{
  "model": "encoder-decoder audio transcriber",
  "dataset": "telephone keypad tones over noise or synthetic speech",
  "train_examples": 39062,
  "gain_aug_db": 10,
  "noise_aug": 0.002,
  "n_mels": 40,
  "hop_length": 160,
  "input": "log_mel",
  "spec_augment": false,
  "win_length": 512,
  "tokenizer": "word",
  "vocab_size": 20,
  "encoder_arch": "transformer",
  "encoder_norm": "rmsnorm",
  "encoder_norm_position": "pre",
  "encoder_activation": "gelu",
  "encoder_head_dim": 64,
  "encoder_fused_qkv": false,
  "encoder_bias": "none",
  "encoder_qk_norm": false,
  "encoder_parallel_block": false,
  "encoder_moe": "top_k",
  "encoder_num_experts": 4,
  "encoder_moe_every": 1,
  "encoder_expert_mlp_ratio": 0.5,
  "encoder_experts_per_token": 2,
  "encoder_shared_expert": false,
  "encoder_subsampling": 4,
  "encoder_layers": 12,
  "encoder_width": 160,
  "encoder_positions": "learned",
  "fusion": "cross_attention",
  "label_smoothing": 0.1,
  "decoder_width": 256,
  "decoder_layers": 7,
  "decoder_norm": "layernorm",
  "decoder_norm_position": "pre",
  "decoder_activation": "squared_relu",
  "decoder_mlp_ratio": 3,
  "decoder_head_dim": 16,
  "decoder_fused_qkv": true,
  "decoder_bias": "all",
  "decoder_qk_norm": true,
  "decoder_parallel_block": false,
  "decoder_inner_norm": false,
  "decoder_positions": "learned",
  "decoder_cross_attention_every": 1,
  "decoder_tie_embeddings": false,
  "residual_init": "scaled_by_depth",
  "optimizer": "adamw",
  "lr": 0.00093,
  "beta1": 0.8,
  "beta2": 0.999,
  "eps": 1e-10,
  "grad_clip": 5.0,
  "gradient_centralization": true,
  "gradient_noise": 0.3,
  "steps": 8700,
  "batch_size": 384,
  "epochs": 85.5,
  "lr_schedule": "cosine",
  "final_lr_fraction": 0,
  "warmup_steps": 870,
  "weight_decay": 0.1
}
Rows from block 4 of the text decoder of a small encoder-decoder audio transcriber, named by matrix and row number. Rows with one number belong to one neuron. Each number is 500 + 50 x the weight over its row's rms, rounded and kept within 0 to 999. All counts start at 0. Numbers have three digits each.
Before each neuron's rows are labels from the 100 texts, of 14848, where the neuron reaches its highest value: "tokens" is the input token at the peak. Only what is clearly more common there than usual is listed. The data: telephone keypad tones over noise or synthetic speech.
# fc1: MLP up (decoder.blocks.4.mlp.fc1.weight, 768x256), inputs 128-255
# fc2: MLP down (decoder.blocks.4.mlp.fc2.weight, 256x768, transposed), outputs 128-255

tokens: "8"; "7"; "5"
fc1.573:476531520493482580478499587397488472461512522541556564548482510502522473498445539516444495492479599548520507530467512492500519567432474525485551530436468476555495444513551466440563495511468576546531554406376509483477459456392485443522622445489484497405456550489499478545580557609483498556504552534413516463475563445525570511571513458515521494448519427555451525507494500405573414527458
fc2.573:474430458487520543487475465552541517453561518534548542455389524531505508560564522537474431502440508576476421521458464428543429534423488493505473507429470567487522456551586634427559486437598505470502540575470545489423448549534511434390471510625535531521446479500573522486445471517496521442497445550441558549577546589489471441467545496554615569433424495465477507567450512524520516483546

tokens: "b"; "6"; "0"; "c"
fc1.30:431512493497405394546466509433568501525386515473482570473492490424479474558544492488490487552508436464526535478387549437500566494543469485504474498468438535512612487424511444471467560554497464551498459446515579523462558504443393492609505567523490446451543454490416388527484488510509475553517482476521494434430463599367532533563470653476486471472498393561512508469528443489490429423515
fc2.30:513488552459580537408541501496426514488517479431598579511529534450464452522507509500473542471508547451488456438530534541527546453610404510487498498460505475536560570500531597511563505456478469482479411436551569486464557512482506530516384375480510509552466446492522465562589472590394505422546484461564525599478511552540477560449559506558442527455542485416489459496521410542425509593641

tokens: "6"; "5"; "d"
fc1.488:486492504535515440488554588487420613512581540487450578386530479565521536546565484433521433466419437421415482470439461504498453500422477494456456491423538454443547563488528467522486521490448508422530483466470545528536461509539499509507478500450524470446431498424435491459448538501537479443472587534470513535523509532496464454469450481492529561472559478583512500564503522473512529442481
fc2.488:479489522413554560509453462571590497507472514557465551451443481513582532499525459514516473486521592626482450498448436494556495437486579498509433475515484520517502563493437486558539517478415576521554506486549493510394535538533624455445496437506548564578571562416523489458376525577570454466642547450550483514499439577517467441481533476510483437471520519458483452562467442480472452550485

tokens: "<end>"; "*"; "5"
fc1.736:625563585528469474485607478527458553446400507448550520507440481514470526377498467596522525518499409480562508453565377532514437512478449523516520528427547469483524546450434583493590519566513500491461537468429390395484433528576477512540583550459489531515519554510521499489525481525494633545515496511421444487468485460498492560475515495485458494500440533511512479520509443479506606514527
fc2.736:492434488477441500436480467461506429618458563527544526503527459421432539474489451506431564560570504477541509598552585547398500493451547495560561512424486452593501535589528489491519459502413532438496556612574514443473523461502514454555529519563522544481534493515408492434463574518554506439467518495533509534523582513551517499374449411495497448501533488537431539497500545425516467542488

tokens: "5"; "2"; "9"
fc1.189:494445464472477455542505508568557492398562445485519532484545477438423431499534529629416480479524561509540524495541539471508433488555421484498473513465471545562557504605514581591421421527501491464428568567523518500541525554462419519503518464531532504524480506530500539453523471530478588416456450445486520430466540510466508433525551446470528504490474617579534534544468514530465512397414
fc2.189:411470446510497400494501513507618479526465453482421472498570449553513540504513537510558521478465470542530453432516521498528493388471457467548446440446520546516535481501469476360560567455593576494602537571499519529498531503507529448441433456616486508564485476463527586528508499526447499609511522519463569521456591533546509425463490481510450515543497526514618617602544511553536482493583

tokens: "5"; "b"
fc1.644:502577423551510532583378463527472504507525443513383552520504487479576487542495464441449435449506506447463496395464464387536430468429512452438585474528467535508500510533508536562554486464515528561551621489478471545539449567517484469464509553493411554439555558483490423464552500526518537475495485506426467517584461531553434608461513505513433553459484503432579490543476490473519517451487
fc2.644:481408470500446509506474620615509543530542488513482517503495580446530452453563485506531500489534490497407379417451504550484515574517509473453460452478485534554486476470606576598475403477479394508487534535528494460511486571639579491499433519525468476531509506463437499532539596589489429562535477501553517474570535452563485520477538474605446492517545469504536533480397523387553471496498

tokens: "*"; "8"; "0"
fc1.276:511554478498466514562487534569527467489491579592527420559429482510486447432422461538483444579486523551503544539537496499537551455530556497480609487575396456605414544512523481522405435565476403528469465517465542456562485458475434437453500584485453490502530449464516503444461479469469501539615491520563638422393508538482534574473462559574465542474487502543574459570471488513387537454507
fc2.276:494412465611546453527512483470582542518511549419592565421550447461429382478481455574567513510500473489513502569424421557512449543408454463540412518534505503426514428468483526493501524372537522474498535502472522501596499531442631518503464432518514512494456461485454504490533469571532442500539526593557539402540569499532493500541560516473494502534534523507521603446388450488524429481472

tokens: "9"; "5"; "*"; "7"
fc1.540:446511497442470478539567474548559551507511528432474559469588444462473561476556557401400576385484430547507556481516499475505510527418455547591452450448564549414479531506538512541512478471435543541566499489548528356457508482492458470517414462554431541501520565483572492488498494497542443477543443464468469472540594551454614471505573615460487543474559522521500470475553489443540459491503
fc2.540:516537519413624500442451513545495567450427505634511404495552430470513440519508501495484517537468489509533488423457591531472514464535506519495447537501522548462492508576523409365510572513487545402507463491492453455525537453513498538531442500573464580407495589506502504502544570462442570561544488540492454624459435412491449448515435536578517524532574567538533478359550545512430452491493

tokens: "3"; "c"; "d"; "2"
fc1.664:400475569423495370544505503531455518497487530476481543428541451514476440550555501376422497441505598503481492466574495470498445550472476529527497444457457398493590591514570499538484514477475475523555604542371523557559635473449521491459525480497525551557547494457504488479481480500543504491414459591562479508496534524485480516550508512433543510465596416522563518441475470510515506483479
fc2.664:534482484509341524461515502440506429493457519514482499507511484555511655522531486442515403498577452434572568530519495519474486503494427555478526528442466532554483471573504467540461443524463404456569524476575572560494494500533411516393491542472477479457492462484486514509390450539462501520463442371547572413502534503412554562530492411561475587492518421572520480486579592459537554357443

tokens: "5"; "a"; "9"; "#"
fc1.399:537492505545549512527434475489428411544512477573424619582507502538535420533474439461422586543490542475450511402434425461500447440438485523516514541472537524472437554482486493559541459505450500561520492471527533505532540561424443394614511524475476528477606523413478444521566550448536513484540496459577581529537529572547440560554480500574521423570496460496537435527606569439509578428613
fc2.399:488504454536415521466483487526488433525568528501387493532558542439554462515591524503567504526455486491563446502563475497509490445544562545562526533526587415527456475584536549449450437543429545442422460453467468557473512510525493591536431503501579445422524462557447409487453592572484475502501474534520568446484557420570534461543572513492414536542483603544496508531606455481536578554462

tokens: "3"
fc1.456:559553526519503493467452550528489437415464472488404465490495508491548536527567512453434540510511484516577544472569424478488435465452484521620549459498480511494494532559487575547525538470477462451533437489530483498473457413564479530509559605582422484498569534531529432527454445391485571442530545571467450577534525492489467481562437476465571501523550478487515378528622568453567481579364
fc2.456:536448544524472526575500504449546405579500489538531483518525582492523450484535492458452608489562575532534417444511468525533554519486407519587401470510481544535447490509600480606513576531453439449491510487525562579621531467474445391485498536462514574484465501468513497394467472488515545655416445445469405479519415548491502543474520565463576528487476405482415583488536496496474545515541

tokens: "9"; "#"
fc1.88:468396533508501546452521526497481464541531529585485455559580452415432443471558490510582527499495562509477551512421492573548496488533440473459522485443442402528562483532453407487527461449448527485501517489513455509445483430486517541518458443474666455472573431552487425401470510548531476476489454443521477485450446539487540588512482551493532458544382531495544555417554505439562548475512
fc2.88:493493498542480474562501449525578436521500490479539440571475544474548511520494551445484482468613457520417383537445518579454429501538387510496484459519531601514473552527536502525542474482511449589504523572575512530525501468441418473514529494523491599431474528529438481457410477391489475530544548513533430433583479490411469390459493525499513474511462455472442536511500502498460537461550

tokens: "a"; "b"
fc1.178:539518481488486537564420582508461512469546566476559453440489458489518512513475499492500492546452505452459514512418433540444524428530519470543479547535590486549561456428497542575509530477560500486535543561459472471511538492485462335420490506432506464561582526453429516441454490582483519510525588576460497470460548500568560488564510513438514471421550466482562539531521484595496480456501
fc2.178:529518481456601494514580449509435531418535421423519541559497421460467476485462458465459477498538477485416526410508418535502406370447524472564434492582468484530491487510510526453503527521543494527449441525507543535513613543533485520452471387462505410581502570459488514444447493481499386546491511508543507428541501544455508528545590460534455515541569601553402408473526461531541544569500

tokens: "*"
fc1.139:470491499514498516481507459516468490440504566480450490544401522454515570397382567521416465475473565464542573502516496567531579504451584532494493569492411554541579554556470561526431551534615452477490376481564475519541553516514505463500560484565451482486498558510489468437525525532493559551502469455527505487467498468470536474525426446539527503575505591394536381523549519551463435498596
fc2.139:467530464445494479542456487477480588431501508514440443553504439429491560569500382420420492436539476530536435588543400515453532389445455530547492407450556642485469501517570544498530432543529494429567486485452550495538579568551426463546511603537494536461522479449530508546518552578497499439540489518575546513552518486528511477562421531454458471530530528530454531437439396502536547608557

tokens: "6"; "a"; "9"; "3"
fc1.59:585488451539626464442448476517525394404461485448518500557482540475452558509474501498486541466467577540506482467521555462577530472565407487467482511520553532571512550435498511514572471476631547463515473465539523485436491515490467413449597459548520417429554449471528530530497526508590473537485544537537454545456596444437512481474571468510537543481525493578561469557568503449517634605591
fc2.59:526487420578457488489593477513544436439492550500552500544630500480552425570435487513530526436501530449413510509473546606501507521405484467550462511527545496503404516417582449566536520420462534570518482396474539450572504460594488453500481554482562562536534387534486397416371502503510490573548540452512603520503509450408459530457478489432488397440493520522514501534399532393574497490466

tokens: "7"; "5"; "#"; "b"
fc1.595:466537513487411543527434469517601462510480524515538490457465488473577529381492581502569541486483529465528542514577377433512504505457508516574537457562549507475442477462557466542478541427520449453456397492527530471551540566516565507561566339487541521553611459459528451470571521502487513407522628465504596587503519488589583413484598520507564522470492483475500458584501491523514558516566
fc2.595:444525401626462461419477434599486526571564494507404593406472600500499470464438459505434501443514577498439460541448553556466492434613469493546506546471549495493429525461434457425520498474503428580516471441558500559578510518507446479596580555529440512491425496480503568542455512541540474514436462444549522432514592575585533540500422492548459495468444497608450608561523407561490506580527

tokens: "3"
fc1.323:473517535458442497522491485589481525422529523498517562558521571555587500474493503463467430587495590483488534497485547468467503477512562577541496627485557612545511486527502551500514525424545467526444435422568495425437430565464521510558459596503459443449531474579593444488492473484588522425477478482546483429565558556379499536450419472493526412421510474524539533431538581554404455521495
fc2.323:407452488517610469538469557456497506438418466491532543459449494539485474513477458487541463452485498449486493536505442462508524512465481449516553489540375482445513474500484491556513533418541400584555474543361470565454457567502490466555558498511479453548433561513423516524456428425390553503471546551461519494480398527538474493528505481520610487454464477413505441527506456471484597528510

tokens: "8"; "5"; "4"
fc1.154:548483527551483447476503484529446551461472536405572531445550468559563514533503537577410563487486504483531547532446574448509549566497396477471453502502502572471611387451500481587572514527455624529495560511524466457541562380436483456530402550560524563519525554569547480499590489540462518491530443502553530537517481543489495494531409556555470495458406555573552557555468535400489448575509
fc2.154:506535537515479472426553488528550600536536498472606591535578575433490462586532523536437544494502471470600433441525430465395512409539494454479451441531517512517522442405434523513514513547475529470473488502535517485534485526444485454507410607526559521421424503565429565435508512539436534459452486500464496445447485587521522492487555526497502453541471425450461550492499511516495412495363

tokens: "<end>"; "1"; "6"
fc1.438:466501415482597489516459469467481534537463475492513398545482444471434468491484607487507440594472461485474496485554478431516553481505519469491392444547585525559465489459398513549538554572570469480483482503478515472512507512511503532522411471464487445578478539478537528496489504495447559492564489481369420514518520554538515519493490425473450517489522470571487548529566430422533419500489
fc2.438:467502508568459479434504533537519456460464556514492557383472478379529477481520487412523513446535418435435586583520545522506507447489517574419524439467549422479416508500590452499559486619482549512481460502483512508546487463589487406532461492492455535484473458504428521555526483477631534554662655461456420527518556537516514416509433516537496551505511571509498387495450495527514520516561

tokens: "b"; "0"
fc1.680:455542580462458512499435503451589484431506516520528525506472509528452543449498517557619497434417462471541530548451528544561528512466539517501478476480524509415549484504410392576460500529457564528492519527536478551472564543518545635404502514529471505489565466406515431488498518477507467503435448413535573607574466557456534533476546557521518542461510587525593563446521398406581428434434
fc2.680:512533557555526487548492475430543512436452475546537408537500523604507430452490493583521406480449464510524442551596549560435502426553542523510568581529493490463561515546548535579513423463474535506428593572432544467533533568349467536452519532568525466532461542456494513573437511482580540509529539527534484511487521512516439481491551532511591452501501511538508409564513445458417572450516

tokens: "*"; "d"; "5"
fc1.330:534499496470502391436550561519520528484493592539629500507488401535507444547390494590553542478410508469581500523494446496440453520502511487543480496557632577521501535463551486446539509504483551446545592502432449560505475385521555445513503520516490478456522439443481506596538540469512471517453524471466440606475520487471468457453541533434462488471540549443584494416443592448552476419508
fc2.330:565492556543433438469460483489420496489613554383474562458544522533558472506454465504466540514500510488512538509497511558475478537461583493558556455545535534484487454536463506551528472586500566543563554537507503471501500505501400583478541511624601530476475518612580521484550392535454537460445401496481435481471515383443511591522561515411623520487498480549514621502529565528521499492568

tokens: "6"; "#"; "3"; "5"
fc1.479:555458459460523518552465564507467457450515493509402489467488441448477465513521531463386438548477527530520543480481509461550476461445432542533496525488487487488471534487467489506500462503384530468507496519529540447450572369523556539445518481467430598490539576530488507536331504572420514535532475527460471452585491461523473581433559607556506562444538513408457502508580503512536491558493
fc2.479:519413455440593491550483536517453536471469440485517457519515430568460401431609499554503430563409505560487542415444555472500506556514478488400529500434564578477543582584473604546462482547415471500578450492487502469461527381521495565554594486597464568550569511349501527477481514490428503502419494492561508555510569510498600606522498560488516580534598497485466442476536518503481540520618

tokens: "2"; "*"; "3"
fc1.508:525437496483471441614522523544488547563469493553577451502541521525582409470496504573507534506467558424426488562491513504531434550490501533462339595470511496540546499495543522647452527543486499518527473480468431483513528463598572529480463561487545563461532568473510509449359558453435558559521448513474438453558463485458594545427506525458490519533456502459483553520473547462418457536499
fc2.508:555512510534473561483623565500497457525453555567495522565452443559445524505545522534520406454523492510482580516460532475466539510442524487466585432523477430535569442469460556504543547570598451562453515478483630457468564498517385481488474482526503529627479587514476470483506537482512444537539505432484453473501502512395561516512462505577540598462426455518565553482566442512500577584508

tokens: "5"; "0"; "b"; "2"
fc1.120:532515549503519468446482526450465526530441511437540520463524428512601485544580625539462456419569473431454590481514506533472512574498494496452510508506568555494544404502508541548497500525532549501574522503604492487605555411471474576576597493600476457427465499457547537523504528495458440382587410461483534532436449506566511475508467539529449534517511489583548522499430478379550423579502
fc2.120:460519547483481457400523427463539576512508471529589514478581510480474455520528511569458628446522478574400411502458440496518492462543535504447575522486530505441560507463457514521552463498577569465544473627549442488599530517433466534492404551500587541423378597586492526457463426527466583408415503518521434520568492478456499461506483487476454603572567530542524583531590547491471468505540

tokens: "7"; "#"
fc1.282:620499492516522512471493518462552544556519495518508439564499511529518416473494488484580514511554546528502527531542406486507565471496556423452443535510499599479493496531481592518508565496605481572461425547564515531575482517421547543452476603463545531480509507460539464503509589500543596556560477432518529527487435498453501511507550511535689497435524461461523435568470476521490509583455
fc2.282:486586575477487457503574484472455465486540481499477508569646534490553495562485549645609481527479445547392498511517439480546495528447552497452518453424574598576508494550520594475487560520553506498417427447480542487427482492648410392493487476448548496447517450550539558531557480526539448505489554458475440572488504401573539518432476488438470515545509504490490462550449504566464508512551

tokens: "b"; "5"; "2"; "1"
fc1.52:445518509544557492510475453616468540544461562401558590581463520410411536503568567509568521471543568462565427503569521559393564530547514456464565483572493495550526581440562556552579550459502399507499590479481495563470500520494503449514588439470522567566569440517552518570497530499516553527559545514472515474503533495509502508567516497621482535470509480500551515497523422525542412458405
fc2.52:485550556524463490526447552493436558500586493498469517510541660523552484476477494509424520477501479459460498434479550505453580527468503388570418440463549491399545472479530533572414486550572439411519533514444578496561482562574411483455479538449432512476516436457479433426500564545516524526485543484464481548390484429556534518533567612496553485529521428563469479542610432510421512492504

tokens: "8"; "a"; "4"
fc1.568:496560540506568479575452491389510398436528467503475534531504489478516437481593410434558508488507449501484422544576441407450530458432435538471508535635495471533539542496457421441524503525439489465561494461455560506522474416525499481450558439490578611489529674447355424516549484584520525509449468460478505499527441476542498450548398499526497564502496464511534502575563429465387521521537
fc2.568:471479565481419500498519515506559450436466483483562471531542483487499528499468516448496462499510511520565493506578475466560485511593429486522513507566433477448552487446564307546493528472501496401479546519493529455632470445463448542457490561520545426462496594446428453569491540490465492483479496399492499578528612569472504513499573508422510506497438469487532521450510493467529403558358

tokens: "8"; "9"; "b"; "6"
fc1.566:489482556514556534553555455520501482498452586414471517437519599540479397500455512569574499430553605548591500458496510497463553512573530529513564404510506503540513469547522508514448519474477513450510575559534618513543503489390628475487434503525372572526506464571537411594568419573466437562529470474530526535409605469523539493445499540428514428527509482503532443539496469478450450463449
fc2.566:534426564546509470524522479548472418449588590560499442409488580498542520499507420522448458411593571430553535508539553563495546424564584521471471447520446589559565435510527464497472392517594473501532529561548445463485537522445442531498574508495520450527559520569469598470570486467531531510529501426560472445508480480471421466480530519463408558486447569537505478592537406513520488524493

tokens: "5"; "2"; "b"
fc1.343:608504539518536536594459547579490501489442508441567541595482486546533423445422432447521597570527433480537504515501434461539476434555509495480508518583551407484510594464568514549508628537485464556522467552523524522458563538531489410565484512500479527497579437550446514570507480540583550436420489529506478457530588500581408512523617423449541380477503558495510538497541491481534455440401
fc2.343:514461512492478444458490509532560443482503516523475540468546513499551470531498518527444586481489461568548505547451602515505429447459534477553528498483426402502488475564444473528521543518494609425501508520428493493523469482442513561448562423546527448470493453415498404471469401570479453508530629509489533455529546446420585571466496442465520469537439479555519374613509482538579559539497

tokens: "9"; "c"; "6"; "a"
fc1.629:445577560499539511491518521410492479451459410554469536576540453543502500503569547483555547522517445530504500477596488458425483546467507565444527544404524508547523493552503516507399501453489515509515571411435450468512499519490448553508496448452514466543535581526479501468533396532440484461510481400582488520525567567543561460491627550535583542567442446536486444492561531500544509520453
fc2.629:551383541413500508516430372488548438468432436552397477543451501550530524522533494475468444344559484565472486510441481457477535532514481451598523568609546482463493418499514475481539598476560519523473442508469504559567516452508515437526419534571505504434570423439493502532597517440470464507484503502428557613480526488495572545512546510579521410513476468509564543515429481519564434603648

tokens: "3"
fc1.290:509505533543610515482449534524508528489520530519464533517497531517469481543544457466447559516596407553494530437520461553498452501527528563489563548472362607518505497463489492412487452481453403424526560538537520444517526528493415458539439479419494541488461627556441438567502411422436495523469459530459590453590529459514405459626413484461568541550482475428539510518476612467435492589537
fc2.290:471513510502406546523521473596518516562541511495462555584460506544509491451518543485597515481467611488554526502535548536488513508528466429562553484513510476539540387423509572554478540524539479513459515461510485491522553534512524448363461464575431391464554439535531554457551485441578473485541541490494595513374458492448436454504436489473559511532506580442499501429485480447530424447534

tokens: "7"; "2"; "c"; "5"
fc1.605:543563453607530505450454550506489507474452492518489545459437454580513596426540545500484460474526471468447510526527496601520426531495409454562401462518445528479525511563554456510488596524469490515582559629513523525438436534607440475449504481512487499550543520527550473462437508503448591440553473451413450487359516528501465480409486437441503437428438521570482428531536468478546482520467
fc2.605:439550474535507531446468514413458549505468581426446473558523441558509462545460423460417513512521469514580408378545469603505542493560484608479441512484424479406457476475446537524506527489447387506499423508446470540408485557515430490576467542529563533452551495371523528523535605519475553515501486434501521523498488577604503433504565489495475492473593494468405472439451498488462519612459

tokens: "2"; "3"
fc1.675:541606541469515585473495511478590563504601539453470544421414484580555587443522478566545498488595516555512521541428488532474545488475545493422466519444476506520598511455504624494540483539561420545545590520487483537615474538573535494432636498417476505569505541511493505501504506559415546567578521508502473463459558478545512492517448434589526445472510495453435424456460474458596417456592
fc2.675:536534611511450603565521461501441491487526484586471521547558535598397522372490505582441475481514580522517445473513451563507532463540501502462510544569527560580545534476487585365481507517540514491516471467478562437462522460526549487461574457541556482449429510476439434497507525467376530485478467556504509480528496486421444516475490505519413543453437515487499511473428535542516569509538

tokens: "9"; "5"; "b"
fc1.388:506557538547538505538498461526512450476534511517611475483531457517389438499472546502456572438379507483530551526416464407468459536443460491521493473493537508453526442470424498418561571537535528467561444435541445501564575527548483414436481491579433505462549542526513591487503634583538532507551525531505399496508566468473455462498469562484563532456607507474491517472556503543578482513548
fc2.388:565473430486514511466539465442515476528556568514495486525491570411544582549566561568485484491470402518540493470581470489537551526620496501616570586552541412529502439555448495548558470564522582502503478545474493495489544514409546493433552526477567482492519533524474445528542505438525536498508435517468580417494568563443464533546492488599500593493570563475502542403552508437483463452441

tokens: "<end>"; "d"; "6"
fc1.448:451532490482572561563581481522555467469461519468469421548427432537505497527506380586560570429501520561512505498554417517513649462514556508489520444521622467530443454447463451615500498550425517495470449422525475485431551443468483461413556480462464522554488562537587558445454615568434520593483530509537527497508498360547466449459579521503463527419537516511353480549477457522540483617584
fc2.448:544548503382495421443528499454457456465393596563516485479487515474522458387483533491561437404481567479519471557522531484481515580559494520464514483515549573435525430523559523584534521503507532521471501464453515446441569483610431444445488566628529540432374474444548514481502484437494424433525488525443491418479434519556512469542503528494545499552495523503639430465583430421456429524525

tokens: "9"; "#"; "2"; "3"
fc1.409:440484465462470556542562567408462594483420444459509463450414542520406448593535515471466547505535505476502513474412528482502474434634484438529556467497477455538534582522604545478544494461468593533523571474541541501490546512445529578514516538427479547604457556554453572561561514500527475519515526565481518434471491485505517515512447458507456506517483593544482437467535480432500484542513
fc2.409:481535527585532487525520424485526524544459416440469483522512446566470427583438485447502549457474445474542387488524463505505492490501486484508514451511520533540537450485546477476500465485480553551497453548495575478491554551518532451542455570521447494560587493446495580547529571482505596434472400528562423466446532556534450459455431505456653434504553522567460487603478530528496505525475

tokens: "8"; "a"; "#"; "1"
fc1.572:535470449519560353520551566446489623501555483504474452435545486481485441574482492462458461476531530573477502434478519499525466560543554460457503497438488430556530437534580471508457421436502530498461545484495482327504546548523521446430469450491495445491543598462416527478539524466443471478554525476483510512446461483456450506557500540500528523420460542479573550489457477438434521542471
fc2.572:514427508540471520471567532547599554394559533580464522586399528561545458537468581500476496558558476561578474436502509517535523473442476540438535404462435500471447518480539386563504447482398486549617494435531499522501463498463456632463431424513446564499403487417542406489553551519505524584495521501471512525493584455470482549574459460566454566513475511388410541434562494553546564490516

tokens: "a"; "8"
fc1.105:464439466451557522571481545579535462476491495451553391474466473481478426445504560576539558490509502561562572498467569449523490553455510581449460542469495570454458458524444471548561486540476488487481447562501531548513564418474433515523495509494445472526560526442525569608463540557435541453566476473518517510552653479556456549511456569510462580459445419447537469580503499525455488514481
fc2.105:472471453479412561509468507569411562519537560524435492548580541519451572448597505476528435627520497541537532416549604551429552509474534500457487491453577512487428531536484538455406563518359587439511419468522584441456494468541524533524564532523466521563468489569522507500515462539475492589531457478477457463548515544522543512390462539466495458489463467482452483575492502478491467425590

tokens: "2"; "0"; "*"
fc1.466:600512537469493635511530471575497518529552521448582511447503523511500417496454571572539446544536399464487484544499397564513490485463530577509490511488531555515468535498489479474546615544550466485351515473537567559436442487466438511468468407442437538455447487485433552552328487600458491553478412504578547569422532479510525478538453398537562547482554388469521521542521556474441553520577
fc2.466:549507442551466518547451497514508616461504441479558513384428509460559574507486472568466567424551503495416436544588433521474529420490431559476523531566362445443433527542503408566471497491483521474499531548542539574458579492542524477489551536516536475539539453465536562497520520544436370490494392510519528464542536623463610488462567456564444520480576494492483360549555579504466526436486

tokens: "7"; "4"
fc1.548:534508490582522435504577476454404493566439532501506501510544517491421464522434543545506512507501468521472524403469545557527498476464454517488455454465536437562396483478484520452517541484527518515503402441465498585412421569415496572616453476515461553435526571488598466512458538558517503504450564556540491451483483536480515440609464434540534505527510459559511497618455572565535422483495
fc2.548:470545520514495523557523497519425452533537496406530481498579515484499556527469426400482429516490544594571424493474579487398509515631562545579439477548502449550516525553479469516555594522485437486506521433521467501518418510441524469426496514450493530521429528444503496614489590520497500532548305509454510465536424498542550496490463583503475501516448497453487498474484571478534558515526

tokens: "7"; "2"; "#"
fc1.302:465547492519526533481451550489505562499532537508491566425459453522479506455466463554547512452537492436500537518540494527544530480429466488572402538489560441495620480408555485444488523529439588578512482545605546484479448564535450415402485470558457519497426534548473523564484521490507487486568517484475516522522551493534426467437410499472559319594475569419481472587647491450560439521482
fc2.302:546524545528422504541516488432434475520461485535455510456438520493465573447487484488496443401494551536486516431502497558484497496541519449479496483435462575457459504402523534602449543568508400476474578544503511507483420535520527521514435469392533510412437496523427506512450415505466429553466420385402484518549523535451469547404536450514487482511521489463534548506456386486477512418547

tokens: "7"
fc1.765:523476543473459583542554510579502632467420514521433485493551404555425504420599529564506497532574426451449507524491515481590602564541488433497524463500541531557544422496529526486532466527591536423533464481473469400518437446520564560543530484513462500510471528443508491465565506590540500488467497486475431561501533516550501489461504475548467526473573484421532499432488456493535460573516
fc2.765:470518495543401551522525421622451465526587477575441452582442532540532398499530477451479527555470480507463547612537503580537409522512457575540497490562521501518489542533374503524501402486467542492463503557511589461553417533500631590447476473465455549458483578436388550503519521467526503530455443526484501421513580560509454463379439441540489525496471487474427550490553458563420507510529

tokens: "3"; "9"; "d"
fc1.291:579389518507427453522502442490495464400438473460527562461601530566484508522489492518562497394570506514469479483534461611556547527503524506491470505324501465465554454580445580535470487510478483483493598524472458538552501416510602634573471395538414474538469466505472520459541504546451470430558507494459474488558539555495514499546500569556563510502475386481417452494469504400610504575551
fc2.291:421530535474500540557480334537538472517475604549479446511469478527557528496489513467606503501356547533439492511544472398444422456567530479572413500454476588451499460476505507468552473473596496476609473606467390529522494487514526567473494405563554553457431587469491566483498484549500477477543569501489527420586500532487511470560429504505484544566461467467631518542439490534555371444461